Weights of a small contrastive audio-text model.
Model: 9.22M parameters, log mel input, encoder norm rmsnorm, encoder activation geglu, encoder patch size [8, 16], text encoder layers 8, text encoder norm layernorm.
Training: soap at rate 0.0025, 15200 steps, batches of 256.
Rows from block 8 of the audio encoder, named by matrix and row number. Rows with one number belong to one neuron. Each number is 50 + 12 x the weight over its row's rms, rounded and kept within 0 to 99. All counts start at 0. After the name is the row's rms in percent of the matrix's.
# gate: MLP gate (encoder.blocks.8.mlp.gate.weight, 576x192), inputs 96-191
# fc1: MLP up (encoder.blocks.8.mlp.fc1.weight, 576x192), inputs 96-191
# fc2: MLP down (encoder.blocks.8.mlp.fc2.weight, 192x576, transposed), outputs 96-191
gate.12 092:60 47 47 63 38 57 48 39 62 55 38 49 54 64 45 58 41 28 46 45 38 85 33 36 25 50 56 59 29 44 53 46 64 68 65 69 49 40 39 54 55 60 52 41 70 46 38 34 48 61 35 51 42 62 71 66 38 42 58 32 41 35 65 52 54 46 36 57 58 58 41 55 43 53 41 55 31 50 51 59 34 52 50 46 49 65 81 41 44 52 24 41 56 60 54 70
fc1.12 097:48 45 46 67 65 55 36 45 36 42 49 30 56 34 61 31 50 63 44 39 60 50 66 63 54 45 39 32 52 54 38 52 47 37 57 43 69 56 56 50 64 38 38 60 56 48 71 49 44 47 75 34 42 41 36 29 67 53 41 44 58 37 46 74 57 44 39 48 33 28 51 45 63 46 47 41 58 43 60 34 67 61 31 52 44 49 30 58 52 53 68 48 28 52 69 54
fc2.12 096:46 72 55 56 64 50 52 36 62 83 66 45 39 74 40 67 49 74 59 44 56 60 58 47 50 35 62 48 57 56 52 49 40 42 40 56 55 52 50 40 57 48 53 53 46 66 61 40 58 45 50 42 69 62 54 76 43 61 36 55 33 37 71 33 52 47 43 45 54 52 63 45 51 67 62 53 65 51 56 47 48 57 43 42 55 40 58 77 30 25 52 56 52 53 48 50
gate.13 115:45 36 58 46 52 68 65 46 61 46 36 52 62 57 57 49 42 54 22 43 45 63 52 38 54 36 77 65 43 62 41 69 66 43 70 67 57 61 50 36 56 57 51 42 30 45 40 72 48 49 35 30 62 59 34 44 18 54 46 53 51 46 27 56 63 66 52 39 75 42 45 23 60 52 36 54 42 51 27 45 46 64 43 62 53 37 43 60 46 45 41 65 51 32 49 55
fc1.13 124:51 50 59 62 53 62 51 32 41 39 42 49 46 46 53 32 43 52 48 53 65 62 31 39 54 25 59 55 41 79 55 53 77 48 42 62 44 34 43 23 75 39 63 62 43 63 46 60 47 35 30 25 47 54 30 48 24 52 72 67 42 64 45 50 38 69 59 56 77 54 54 29 63 42 45 38 48 56 46 31 58 79 65 72 49 44 32 68 52 46 31 56 48 31 40 35
fc2.13 112:48 51 52 62 71 68 67 40 41 45 43 86 83 65 27 63 36 39 45 50 41 51 60 52 46 45 47 53 56 78 45 33 65 67 51 47 56 59 43 44 72 43 49 62 33 73 50 63 42 59 45 37 41 52 52 41 48 36 33 68 49 46 40 45 53 47 47 53 58 60 50 24 57 42 53 43 64 49 56 56 57 44 53 62 68 38 64 65 48 56 49 60 36 53 59 36
gate.14 097:44 52 34 39 53 43 45 43 40 51 38 48 47 48 47 56 72 29 62 54 45 25 30 47 41 61 70 40 58 33 64 34 50 24 44 63 59 33 36 66 29 44 48 50 59 48 51 23 70 38 27 47 63 62 64 53 49 36 65 37 37 43 51 48 56 34 34 23 42 67 56 46 65 66 54 48 19 49 54 62 48 41 51 63 59 31 41 45 45 48 42 58 43 43 45 47
fc1.14 093:33 38 48 44 69 46 50 42 55 41 50 52 39 42 49 60 49 77 79 75 49 61 38 37 47 29 65 71 54 45 62 49 50 40 73 61 59 46 55 46 41 30 57 59 51 48 36 34 77 41 32 55 28 49 51 52 27 25 72 46 31 38 46 47 58 51 47 74 36 58 59 56 70 57 31 49 39 57 56 53 53 49 60 59 45 52 45 47 46 47 22 64 55 56 43 37
fc2.14 090:60 60 23 48 39 65 44 48 51 52 37 52 49 59 44 28 33 67 49 62 51 37 20 54 52 57 50 70 51 36 67 55 43 22 40 46 51 40 49 40 66 75 44 52 36 58 54 44 44 48 41 57 46 34 60 52 54 19 39 38 41 52 80 47 64 31 55 39 43 55 56 56 53 42 61 38 52 51 46 65 33 56 52 55 55 37 37 35 37 57 57 57 62 60 32 67
gate.15 097:55 32 46 68 51 35 40 47 57 39 61 47 53 55 53 57 57 56 46 43 46 53 56 47 36 58 62 57 47 45 39 50 71 39 60 54 42 48 71 68 59 46 46 78 33 49 50 56 61 56 35 54 53 37 53 54 41 56 36 73 58 63 55 52 50 39 66 48 56 74 25 62 54 82 54 49 48 37 45 51 52 32 24 65 44 47 65 61 35 34 30 49 35 39 59 43
fc1.15 105:56 15 50 46 51 51 75 39 42 72 49 65 55 45 53 53 55 47 50 52 35 47 42 51 66 49 43 52 73 47 66 43 71 59 27 43 51 62 38 38 46 50 56 40 68 57 48 43 27 39 62 58 25 50 50 55 49 74 58 50 56 55 51 63 36 60 39 63 45 55 69 48 65 11 47 52 54 37 61 36 49 72 45 38 45 45 54 56 59 58 73 41 61 77 43 59
fc2.15 095:37 70 43 47 61 62 62 55 59 47 49 30 48 49 28 36 55 34 54 61 49 65 51 49 57 35 59 59 60 60 51 36 50 53 55 45 67 56 30 55 47 49 69 44 46 58 54 56 45 68 42 49 56 66 54 51 47 31 58 42 65 28 61 35 32 37 56 75 41 31 64 62 47 47 48 70 51 59 41 52 39 33 58 77 51 34 57 46 59 65 62 44 58 60 44 45
gate.16 090:70 55 38 29 35 64 48 57 50 52 69 46 28 29 48 59 56 40 49 49 48 63 46 54 56 49 53 38 42 71 48 60 54 32 61 52 54 36 68 48 55 29 43 52 55 53 49 32 34 51 75 47 47 52 39 56 34 39 23 41 39 50 68 35 43 37 43 77 43 29 31 40 40 68 65 51 53 49 43 49 54 31 52 45 52 51 82 36 48 60 46 63 51 38 55 61
fc1.16 088:45 30 70 52 70 85 22 53 55 38 54 61 47 53 52 45 51 71 46 43 62 56 51 52 45 59 56 59 42 35 66 21 52 56 46 55 34 55 45 43 61 43 50 47 59 42 40 68 44 39 43 43 63 29 48 27 59 43 63 34 53 57 53 42 74 62 42 53 61 48 62 58 31 28 42 45 49 69 70 63 49 61 37 52 39 66 33 66 49 44 43 43 47 76 59 35
fc2.16 092:47 55 79 44 29 54 42 41 46 57 52 22 58 22 49 38 47 53 38 65 28 53 50 47 51 53 47 48 52 54 36 28 43 34 50 33 66 44 44 28 54 64 60 63 42 46 65 23 47 76 51 38 45 50 59 56 36 59 30 38 42 32 25 56 57 77 42 62 44 31 50 39 57 61 41 23 61 47 59 57 51 36 34 33 50 66 64 60 66 33 67 56 45 34 42 41
gate.17 095:45 24 86 30 44 59 56 15 44 53 39 44 59 70 52 62 36 45 27 55 59 60 59 70 28 41 58 46 47 42 55 23 48 45 57 52 50 36 49 34 37 49 31 55 74 65 40 53 51 64 52 32 38 49 37 28 53 54 45 64 43 30 54 49 52 58 34 41 40 42 29 50 52 58 52 41 36 42 50 53 38 34 56 52 43 72 58 32 63 33 40 62 57 40 54 45
fc1.17 083:55 24 43 49 48 58 44 54 43 34 47 29 33 49 67 38 55 62 47 50 45 40 41 51 59 39 45 45 64 46 50 20 68 44 44 38 42 43 59 43 35 40 60 57 59 68 66 59 70 66 90 42 52 85 48 53 60 77 45 43 42 56 46 51 70 50 59 40 17 55 33 34 59 65 55 58 25 42 23 16 48 63 43 70 40 43 37 46 37 50 42 54 35 54 24 46
fc2.17 084:29 51 51 61 55 49 62 40 60 28 73 52 59 52 63 62 32 58 90 47 50 65 38 45 61 45 67 48 49 59 47 43 38 51 42 56 56 55 51 33 50 43 60 55 37 59 40 34 27 70 31 51 76 57 57 30 48 59 63 46 45 50 48 45 62 38 69 57 65 57 70 33 50 33 48 51 44 29 25 43 69 34 45 50 42 60 56 60 39 68 39 50 81 64 61 49
gate.18 081:38 50 37 47 53 76 36 29 53 63 49 62 61 39 53 31 50 45 64 47 50 60 60 50 37 38 49 29 36 44 56 47 82 45 38 63 40 38 48 61 69 59 54 58 48 29 31 42 37 55 48 61 62 60 51 30 55 53 59 49 56 38 56 47 63 58 47 62 46 76 54 70 51 43 47 38 51 34 42 37 37 50 60 48 70 52 83 47 46 57 49 58 69 39 38 73
fc1.18 097:38 74 51 27 68 53 40 29 26 39 39 33 40 43 52 32 47 47 62 64 39 45 68 54 41 30 50 52 51 34 51 40 54 42 48 51 51 51 56 51 64 42 33 62 42 27 24 63 47 36 62 51 50 48 56 43 64 56 56 35 53 58 59 66 36 59 44 50 57 59 66 59 48 36 33 25 41 34 32 45 67 42 44 45 45 60 53 69 65 40 58 45 49 28 56 34
fc2.18 092:41 46 39 05 57 54 54 57 49 61 43 54 21 48 55 43 72 74 20 51 48 51 37 42 30 49 24 45 53 32 55 58 49 47 56 48 43 53 52 65 61 65 21 28 41 53 48 68 35 42 61 44 43 57 62 46 38 36 46 41 46 66 40 52 72 37 60 43 69 51 62 40 51 46 57 51 46 53 44 29 58 66 44 34 54 55 55 53 68 65 32 47 33 66 54 57
gate.19 109:50 71 54 62 50 65 63 63 42 26 58 56 65 52 45 56 41 57 72 34 42 51 47 47 41 67 28 36 50 52 62 36 69 56 43 34 49 47 57 49 56 43 60 52 45 34 56 43 59 74 31 48 64 46 39 61 63 46 42 57 52 40 38 58 52 55 42 35 44 47 36 56 68 41 45 44 36 43 57 56 55 47 44 38 47 38 55 34 66 62 43 51 69 54 56 53
fc1.19 120:48 64 46 58 46 55 60 47 42 26 64 61 61 50 53 32 38 63 58 35 45 38 45 45 47 58 43 19 52 35 49 44 71 48 53 24 46 35 57 52 60 49 54 43 44 32 58 42 68 80 39 50 55 54 20 62 69 47 39 42 57 52 34 61 55 56 57 35 32 50 42 51 67 29 66 31 36 57 39 51 55 54 47 36 58 33 56 31 76 44 35 35 62 58 61 43
fc2.19 104:46 64 52 55 64 37 49 47 47 55 56 57 37 38 50 58 54 48 51 40 48 43 44 56 34 42 37 66 43 44 47 48 60 41 74 25 72 78 64 38 79 34 21 54 50 49 42 70 44 48 32 71 63 46 62 81 50 46 46 49 79 50 38 61 36 53 52 46 52 66 56 72 54 38 46 55 27 58 46 44 63 44 38 46 51 58 38 63 37 35 32 48 73 51 55 46
gate.20 108:53 26 42 54 63 67 51 58 40 60 34 65 45 47 81 40 40 49 43 63 45 49 42 62 51 37 35 47 68 34 51 63 49 47 59 52 50 42 52 45 52 65 57 69 40 42 71 46 55 56 62 24 37 60 37 68 50 63 50 55 40 43 55 25 39 37 62 51 57 56 57 68 50 60 51 39 62 56 29 39 32 48 59 36 60 70 43 61 32 22 20 54 55 29 65 59
fc1.20 105:52 38 32 38 64 45 47 60 61 56 36 59 46 48 72 37 49 49 66 81 57 36 63 61 37 54 35 50 46 33 70 47 41 50 58 54 63 43 47 60 49 56 59 66 40 35 48 36 32 56 48 28 67 47 43 61 69 46 70 40 58 59 47 39 34 39 43 48 51 51 70 48 52 54 56 46 73 51 33 43 40 56 55 37 48 39 38 44 40 25 19 44 62 54 82 73
fc2.20 106:44 52 41 52 47 46 70 53 71 62 37 40 43 45 66 36 45 57 49 67 57 60 69 63 50 58 45 57 45 29 58 58 41 50 69 46 72 63 23 63 57 70 65 60 33 47 59 40 45 64 55 37 58 51 43 70 53 52 50 46 49 69 54 55 59 75 33 35 48 41 22 46 46 34 57 55 67 26 50 38 66 72 56 51 56 43 60 29 36 47 44 40 26 37 28 45
gate.21 104:45 47 41 54 42 57 45 53 34 68 60 31 76 40 51 37 62 66 50 57 46 30 78 47 50 48 54 60 42 59 44 56 47 73 58 73 69 46 62 41 48 47 55 32 44 56 53 31 62 45 31 43 36 61 53 53 33 45 55 55 22 52 44 39 71 21 42 49 71 40 61 38 48 55 42 49 56 74 31 60 59 67 49 54 61 29 43 38 51 68 71 49 53 50 51 49
fc1.21 099:38 48 28 43 31 34 66 49 52 62 66 44 58 47 64 51 62 54 42 37 26 57 51 56 41 58 71 33 54 62 50 58 38 54 47 64 50 70 61 55 78 51 43 57 32 34 61 57 51 42 70 52 38 60 45 63 53 36 56 25 52 36 54 54 36 30 49 55 60 47 52 63 44 56 44 43 33 57 55 51 37 49 35 45 41 48 38 52 51 43 50 50 31 30 44 69
fc2.21 102:63 56 60 65 71 55 66 34 53 63 62 32 54 31 52 55 54 51 66 37 55 46 49 57 53 57 32 35 35 37 53 36 55 33 49 49 18 53 49 66 46 47 67 57 66 42 48 55 34 55 48 56 50 42 77 52 62 57 52 64 46 49 37 44 57 58 56 53 41 33 31 48 67 56 31 42 56 53 37 43 40 33 36 31 63 54 53 71 67 40 49 22 54 63 63 55
gate.22 110:58 44 47 58 48 63 83 47 46 56 53 66 62 33 40 49 51 80 61 34 30 57 29 67 58 56 51 31 61 38 34 53 34 61 49 69 43 52 46 47 68 55 53 42 32 43 62 46 48 38 56 55 26 33 45 56 55 54 50 46 61 47 31 47 81 60 73 36 45 52 66 47 60 59 60 29 35 57 41 50 47 37 45 25 68 42 49 46 68 20 52 68 51 62 63 58
fc1.22 111:50 70 36 68 44 58 60 65 56 45 66 60 31 27 43 43 48 62 59 37 39 66 48 34 50 55 51 29 51 44 49 80 40 36 58 63 73 43 52 47 66 38 41 68 58 29 47 59 31 47 39 38 44 47 71 71 60 64 46 46 72 44 17 55 56 53 59 66 51 38 62 41 68 49 52 45 33 62 44 59 42 46 40 59 55 56 54 40 70 52 69 67 56 46 59 54
fc2.22 115:46 52 61 45 42 75 23 42 40 42 62 50 54 43 61 42 38 45 51 44 49 34 63 67 31 62 58 35 28 53 61 58 45 44 60 45 24 51 41 71 32 32 61 55 49 60 42 31 73 51 45 49 48 54 67 79 60 50 49 59 41 49 68 59 47 43 45 55 40 54 58 48 54 55 39 29 37 47 28 64 30 55 45 57 30 57 47 47 31 47 47 44 59 56 55 51
gate.23 115:58 46 46 46 57 48 52 47 70 66 39 46 44 31 28 50 54 65 57 65 70 44 32 54 63 45 71 62 58 46 34 33 44 50 32 49 34 40 31 69 48 57 39 53 49 43 67 52 33 44 57 47 67 57 67 75 50 43 42 33 52 42 53 26 44 55 46 52 62 81 44 65 54 44 30 50 45 53 46 52 58 49 61 60 53 55 56 54 62 32 55 61 53 52 52 39
fc1.23 097:53 32 65 55 42 28 60 64 54 40 42 35 64 58 53 58 39 55 41 57 65 33 48 51 61 64 38 56 60 51 51 58 37 56 69 54 63 45 51 36 49 26 46 64 57 54 48 51 62 58 34 48 50 56 51 57 50 63 29 41 46 56 34 54 28 46 42 54 19 64 45 47 51 51 52 58 46 48 62 62 40 51 32 54 41 53 23 47 49 28 50 48 51 38 52 38
fc2.23 120:55 44 37 53 51 43 46 35 51 52 59 52 41 35 74 54 52 62 54 40 44 34 44 60 55 61 50 51 41 31 55 65 35 55 49 54 33 59 48 47 64 64 26 48 56 76 70 54 49 60 52 44 56 38 44 47 27 29 49 31 50 32 62 26 42 55 56 22 76 48 34 45 39 37 53 56 46 51 37 33 47 55 74 36 65 37 48 52 35 60 68 49 67 40 34 58
gate.24 093:54 33 44 41 54 61 34 48 89 83 50 52 60 26 52 61 22 46 64 33 50 39 68 42 64 54 49 55 52 60 37 55 44 45 50 55 42 40 54 58 38 34 43 42 53 50 52 48 42 42 47 30 37 59 59 58 61 62 32 37 18 29 44 67 52 39 60 48 59 26 62 57 43 53 50 40 32 36 51 58 21 45 61 45 40 44 67 38 56 47 59 48 56 29 43 37
fc1.24 084:24 37 57 59 61 40 54 24 59 41 37 58 38 51 36 46 55 41 43 54 53 71 42 63 44 38 37 44 40 48 68 47 43 67 51 39 56 69 36 57 55 56 45 49 57 56 44 27 58 67 47 28 43 62 48 48 50 60 69 44 45 53 47 53 55 49 40 58 30 55 52 46 51 43 59 78 55 40 59 39 63 48 47 45 53 52 66 38 68 53 61 28 50 21 52 57
fc2.24 088:40 39 68 30 56 49 41 51 59 53 54 50 44 73 70 61 74 52 49 52 52 64 40 50 40 54 33 28 51 55 85 40 22 65 47 52 58 49 58 40 38 48 35 49 54 60 39 55 50 44 60 52 21 43 47 50 52 58 75 39 64 50 50 51 81 55 33 43 63 54 65 65 59 45 71 54 25 50 42 35 45 55 31 42 56 60 39 54 58 32 25 42 63 77 56 62
gate.25 100:54 58 45 34 54 69 52 47 67 61 53 60 35 67 64 45 42 47 51 37 55 39 37 53 43 47 57 48 39 53 39 60 51 28 54 19 58 42 58 71 56 43 54 43 39 46 64 50 36 68 33 50 37 45 37 61 65 38 50 46 51 44 46 63 37 51 36 39 47 40 56 64 35 47 53 61 39 46 52 64 13 34 54 68 53 57 67 51 51 49 36 55 64 55 63 31
fc1.25 107:51 56 42 32 67 77 46 41 62 53 62 55 60 65 68 65 34 58 33 68 45 40 36 59 70 40 47 50 52 72 48 53 42 43 51 33 44 50 57 57 47 58 50 61 29 51 61 65 46 46 42 56 55 58 49 54 45 47 55 46 54 61 54 45 62 46 45 60 49 70 63 53 30 51 66 48 39 51 60 73 41 69 55 52 51 44 42 47 56 50 32 48 63 27 34 74
fc2.25 108:62 43 64 62 60 74 48 67 59 51 46 55 55 51 58 43 62 49 58 63 63 61 53 57 41 62 47 52 40 59 49 72 45 40 40 63 43 35 27 39 56 60 49 58 54 63 95 61 68 55 74 31 48 56 39 55 63 44 44 60 45 57 36 50 51 66 51 54 51 51 37 57 41 52 73 46 55 46 37 47 30 82 37 48 59 49 75 67 27 56 35 43 63 44 34 42
gate.26 099:68 66 62 53 75 63 57 69 56 55 40 59 53 16 61 55 48 67 77 56 66 35 64 45 73 37 66 46 48 61 70 31 45 55 34 37 44 62 45 44 82 48 49 28 51 61 35 45 46 45 38 43 38 55 57 46 65 37 45 42 57 84 53 59 54 44 35 49 60 64 64 59 23 41 71 27 34 47 57 52 69 51 25 37 54 46 53 41 50 60 60 39 40 61 41 27
fc1.26 103:58 65 71 53 51 63 56 67 39 17 48 39 60 36 39 70 35 49 52 47 65 63 51 56 61 41 65 34 45 54 48 49 43 18 63 49 38 79 46 66 52 55 47 42 39 66 64 34 33 77 65 27 31 67 39 73 57 28 63 59 41 65 54 57 28 52 54 68 56 58 56 53 38 46 45 36 51 51 65 52 42 49 50 74 25 46 31 39 41 53 49 43 41 49 39 55
fc2.26 112:55 66 56 54 39 57 54 57 48 44 39 50 64 55 56 35 46 61 34 53 65 70 43 32 42 54 34 45 65 47 31 50 62 34 47 48 36 72 67 42 59 37 55 59 51 61 66 50 35 45 56 43 59 45 48 45 62 32 58 66 33 56 56 55 38 42 56 23 31 54 27 45 56 37 57 23 69 59 53 42 37 58 36 43 48 50 30 38 74 54 45 38 69 42 59 55
gate.27 095:40 66 49 61 45 60 46 52 48 28 65 55 52 51 53 52 52 44 72 71 54 43 81 57 17 63 40 57 35 35 50 55 56 51 43 69 52 51 69 43 34 45 55 60 56 67 51 48 64 50 49 36 52 33 37 54 45 59 35 58 39 28 66 27 70 54 73 51 67 39 27 48 47 51 50 56 62 38 30 55 63 54 70 58 39 60 52 56 64 56 71 43 57 49 55 51
fc1.27 092:56 44 56 48 40 45 41 56 53 30 68 61 33 50 27 55 53 52 57 48 44 53 52 45 34 67 27 50 55 31 53 38 42 67 49 62 45 40 79 41 29 47 44 59 42 56 55 47 56 50 69 46 40 22 61 45 46 43 62 55 57 43 62 31 72 44 52 42 56 52 29 45 46 46 48 63 42 32 59 39 76 46 73 30 37 62 64 45 48 42 42 63 48 43 57 43
fc2.27 085:49 50 75 68 46 35 64 59 59 56 63 55 46 61 56 54 52 43 42 25 36 49 60 25 49 29 64 47 73 62 45 51 35 65 45 58 61 72 44 34 63 49 49 51 52 34 58 64 27 33 69 53 67 22 39 49 54 55 67 46 46 62 37 49 63 36 53 61 62 43 32 53 50 61 35 44 47 58 55 40 50 40 54 42 47 43 29 47 66 57 35 62 61 50 47 41
gate.28 097:44 57 49 49 44 25 29 56 47 61 44 29 61 40 57 49 32 56 51 57 52 38 52 62 59 74 52 32 45 53 49 60 33 36 53 63 68 56 52 55 51 39 56 32 51 59 44 47 52 67 48 51 43 55 74 37 37 27 42 28 64 44 41 50 55 37 55 51 41 67 62 44 63 50 75 37 37 48 58 47 33 40 42 56 60 41 43 48 61 71 60 44 38 42 50 48
fc1.28 092:43 46 49 52 68 74 48 43 60 70 34 44 49 58 49 50 35 61 58 51 50 47 55 70 42 31 47 50 51 55 55 23 22 59 61 48 67 49 61 26 30 65 41 38 68 73 45 53 48 39 68 39 40 61 62 38 47 31 49 65 51 49 28 59 48 55 23 40 79 61 41 44 44 63 44 38 35 45 61 45 29 62 60 52 63 56 44 33 43 47 38 45 71 47 51 61
fc2.28 106:81 69 50 38 50 59 43 47 45 50 63 69 47 55 40 64 20 76 45 58 59 53 63 50 50 47 45 46 51 58 29 28 53 45 35 48 55 59 60 62 39 50 37 39 62 68 42 37 56 43 73 42 30 67 40 38 57 41 32 41 35 55 52 55 31 56 46 37 34 50 45 51 58 62 55 46 66 71 68 47 54 74 61 55 51 47 45 51 58 35 39 60 51 39 46 29
gate.29 094:63 59 36 49 45 26 40 73 70 49 37 53 67 61 70 58 45 54 47 63 25 60 61 67 50 45 53 42 61 44 57 56 48 64 38 44 70 57 64 61 56 57 53 51 43 45 53 52 53 39 53 40 54 70 45 76 63 56 67 33 33 35 59 40 54 49 50 41 56 58 49 49 45 64 65 45 42 46 32 63 34 30 59 37 51 27 56 41 39 53 55 56 50 26 47 43
fc1.29 081:50 52 75 47 37 60 73 61 45 74 35 46 56 66 27 48 42 48 52 72 55 37 50 46 50 50 56 54 43 57 24 59 60 73 61 58 47 58 34 50 47 57 62 49 25 60 70 40 76 44 71 53 57 59 54 37 68 61 39 46 26 50 60 30 45 65 45 54 51 36 35 25 32 44 58 44 49 60 57 43 42 27 47 30 61 44 68 58 37 65 73 56 53 46 44 34
fc2.29 086:36 60 68 32 50 32 40 60 42 81 28 65 58 64 44 41 47 40 54 34 63 21 50 54 55 47 58 51 39 54 34 31 49 70 64 53 45 45 58 55 69 57 43 70 32 68 82 55 81 64 55 41 45 52 25 50 56 46 52 34 36 58 46 47 40 37 46 46 44 45 65 41 59 49 30 53 44 52 57 65 54 36 58 20 63 49 50 56 67 33 64 36 58 52 40 46
gate.30 101:62 70 34 63 45 34 41 58 39 63 44 51 60 37 53 58 33 55 64 52 40 40 54 34 53 61 40 62 56 56 66 68 44 50 32 43 41 53 63 43 53 55 39 57 55 80 45 36 64 40 43 42 44 51 52 34 57 39 57 54 79 27 45 47 25 50 68 56 45 38 40 71 50 48 27 49 51 50 49 59 31 44 56 51 64 56 62 64 59 51 41 53 51 26 30 54
fc1.30 095:50 55 65 64 45 35 54 66 70 26 43 30 55 67 55 48 44 45 44 48 29 62 45 55 30 51 65 31 77 52 59 53 38 48 49 52 39 53 44 73 59 59 48 52 71 41 49 42 52 57 47 53 29 60 33 38 74 52 56 33 40 49 58 61 61 38 39 44 32 77 60 53 65 37 36 59 41 59 30 61 49 58 19 43 43 54 58 57 41 35 82 30 44 56 30 26
fc2.30 093:43 43 42 57 47 60 50 57 58 53 60 74 68 61 48 45 61 54 48 60 47 44 45 47 47 40 62 52 47 52 42 57 57 56 60 45 66 58 50 64 58 49 41 57 38 21 47 58 52 60 46 52 77 21 45 72 58 51 42 26 40 44 34 44 52 42 60 69 53 60 75 47 53 39 66 43 49 57 62 49 40 53 55 51 40 46 51 56 44 52 84 30 51 50 68 42
gate.31 098:82 45 27 30 46 36 62 60 55 48 56 42 47 54 48 50 60 57 53 55 65 37 47 70 37 47 51 56 34 42 45 53 37 50 54 43 43 42 42 66 51 50 49 49 55 50 42 49 65 71 53 25 60 50 51 39 56 44 41 38 47 46 76 71 30 37 50 57 46 38 40 44 69 49 65 47 53 50 55 45 57 44 68 68 46 25 53 51 62 31 65 53 72 72 45 44
fc1.31 095:40 43 67 57 60 73 40 46 55 71 47 82 34 41 59 72 51 61 42 44 45 37 40 53 55 48 54 48 69 47 51 41 62 45 60 52 56 60 56 37 40 60 56 53 55 47 63 36 19 40 48 55 43 42 46 50 46 53 45 53 51 49 22 57 39 49 48 47 61 69 65 53 30 47 50 42 29 50 45 48 52 68 51 57 58 80 43 47 32 64 45 62 34 36 56 31
fc2.31 112:47 46 64 50 34 49 52 27 55 67 74 46 46 29 56 62 41 54 50 63 29 46 49 32 38 34 29 49 56 60 57 33 76 42 33 56 48 57 43 25 69 49 76 65 32 47 38 39 28 51 60 44 58 47 54 53 60 67 53 46 37 44 46 61 52 44 48 64 66 35 63 51 32 63 66 63 51 26 54 51 60 47 47 52 57 71 46 54 36 45 67 58 57 50 57 40
gate.32 109:51 57 46 57 26 31 38 53 59 49 30 49 57 72 55 69 38 71 65 55 31 46 52 53 51 40 30 53 49 48 42 50 40 34 38 35 51 39 55 49 63 52 64 61 45 47 53 52 58 66 71 59 55 48 48 29 59 53 71 66 49 55 48 35 70 42 65 48 41 71 62 49 61 60 53 34 32 67 53 66 53 42 59 41 53 56 57 64 66 33 22 51 46 35 74 52
fc1.32 102:48 50 52 42 44 44 37 31 38 37 44 21 46 44 46 50 64 59 50 42 32 48 64 53 52 61 26 42 46 62 59 62 44 42 37 48 41 56 61 48 58 56 33 22 40 54 68 78 27 70 59 51 47 68 64 60 38 49 38 57 50 36 47 39 44 49 60 46 56 52 43 52 46 32 62 56 26 39 50 40 53 70 55 43 64 31 51 34 44 62 56 56 51 48 56 58
fc2.32 102:36 48 64 38 82 40 55 51 34 36 38 47 41 60 30 45 59 61 61 52 58 61 63 53 63 51 54 54 60 51 33 40 57 63 38 38 42 44 40 53 30 36 50 51 77 22 48 50 57 39 59 40 45 61 47 52 52 63 70 49 42 36 57 52 55 67 60 60 58 29 43 41 53 50 40 33 39 41 69 28 42 54 48 64 19 44 38 40 55 47 51 58 54 71 54 42
gate.33 104:29 46 63 61 52 59 54 61 67 61 65 76 47 53 35 50 53 50 53 30 56 33 30 43 52 35 56 47 33 34 56 49 38 72 45 30 47 49 62 55 44 44 43 64 53 52 63 39 73 28 13 36 62 48 50 33 40 53 56 58 57 44 59 45 38 57 58 54 45 40 51 62 70 63 62 50 53 66 48 48 53 28 32 40 36 36 51 32 54 49 42 47 59 38 52 74
fc1.33 099:60 46 35 46 43 69 46 40 63 64 49 42 46 22 62 47 82 42 67 42 50 55 54 64 49 54 49 38 59 54 38 72 67 55 60 60 39 51 70 51 47 56 56 36 35 35 40 59 53 59 33 47 47 53 63 57 37 37 48 46 42 48 54 53 43 53 61 61 37 22 58 53 49 58 51 55 43 40 48 38 36 62 37 56 54 57 42 73 39 29 39 50 47 57 57 31
fc2.33 104:62 69 71 53 47 36 39 59 39 63 44 43 50 43 49 62 29 48 39 55 57 51 43 49 57 51 46 42 43 48 32 35 52 45 69 31 46 41 57 38 33 52 47 54 55 54 43 47 36 48 43 48 48 51 33 27 34 39 23 43 55 61 55 65 41 58 59 50 51 26 56 62 66 53 48 43 53 44 39 66 69 59 28 61 62 36 30 73 55 24 24 64 63 47 31 67
gate.34 103:56 54 41 42 60 31 28 54 53 54 43 39 60 31 32 19 34 39 57 43 43 38 50 66 55 59 69 37 59 49 44 41 57 42 48 45 41 45 59 41 63 54 62 47 66 44 28 60 53 64 60 13 54 29 50 64 45 70 48 42 46 40 45 49 52 49 66 57 56 55 45 45 54 74 52 33 34 55 28 54 46 49 56 48 46 54 94 39 40 34 24 62 43 41 64 40
fc1.34 079:38 49 53 57 66 46 49 73 47 43 66 47 61 53 26 44 27 59 46 53 45 28 68 41 44 65 37 39 34 35 61 53 44 41 38 65 41 41 58 51 60 44 50 30 54 36 66 47 64 52 45 39 61 49 50 65 26 58 56 59 67 71 52 63 55 77 71 41 46 60 52 53 50 53 41 30 60 58 33 51 42 44 45 51 57 32 50 41 49 67 64 70 55 75 61 39
fc2.34 077:39 74 45 42 29 24 48 42 46 40 45 46 53 44 49 39 69 31 53 46 59 45 66 47 36 48 62 63 41 50 64 45 45 24 36 47 48 61 46 56 46 50 49 43 65 55 57 48 62 38 41 51 46 43 53 55 41 29 32 50 25 49 57 69 53 60 53 60 43 49 83 48 40 72 45 45 61 54 53 46 63 30 53 40 43 37 57 37 63 46 56 60 44 59 45 68
gate.35 101:44 38 49 56 58 33 56 46 44 66 35 38 49 42 38 54 58 78 62 50 46 57 48 60 57 18 54 57 46 51 58 71 45 36 63 56 72 41 46 43 59 55 48 61 46 57 42 69 60 49 60 34 51 52 71 59 48 69 45 54 42 48 62 78 59 57 64 62 42 61 66 70 58 29 64 73 24 45 41 51 48 57 60 11 45 34 77 35 44 48 46 42 48 35 67 55
fc1.35 094:28 77 41 50 38 51 50 49 51 42 48 50 42 67 59 46 53 33 48 45 41 45 32 35 34 46 57 49 22 46 56 17 55 43 45 49 57 41 60 70 59 65 20 73 54 46 58 64 28 52 52 56 60 49 32 38 53 32 60 63 57 36 32 23 52 26 60 38 70 26 41 71 53 60 24 48 53 57 63 47 28 58 41 47 59 49 46 41 43 35 37 50 36 54 55 45
fc2.35 102:65 42 42 23 62 42 45 59 50 59 56 57 45 44 47 42 62 49 42 46 47 60 48 52 67 41 63 80 57 64 40 47 38 38 44 53 48 57 40 51 66 46 43 47 39 45 51 48 52 65 47 40 52 39 24 49 40 59 50 57 58 45 39 46 67 65 43 68 47 71 55 53 48 60 42 63 63 77 64 46 67 42 58 55 57 26 54 54 41 19 77 72 49 57 49 42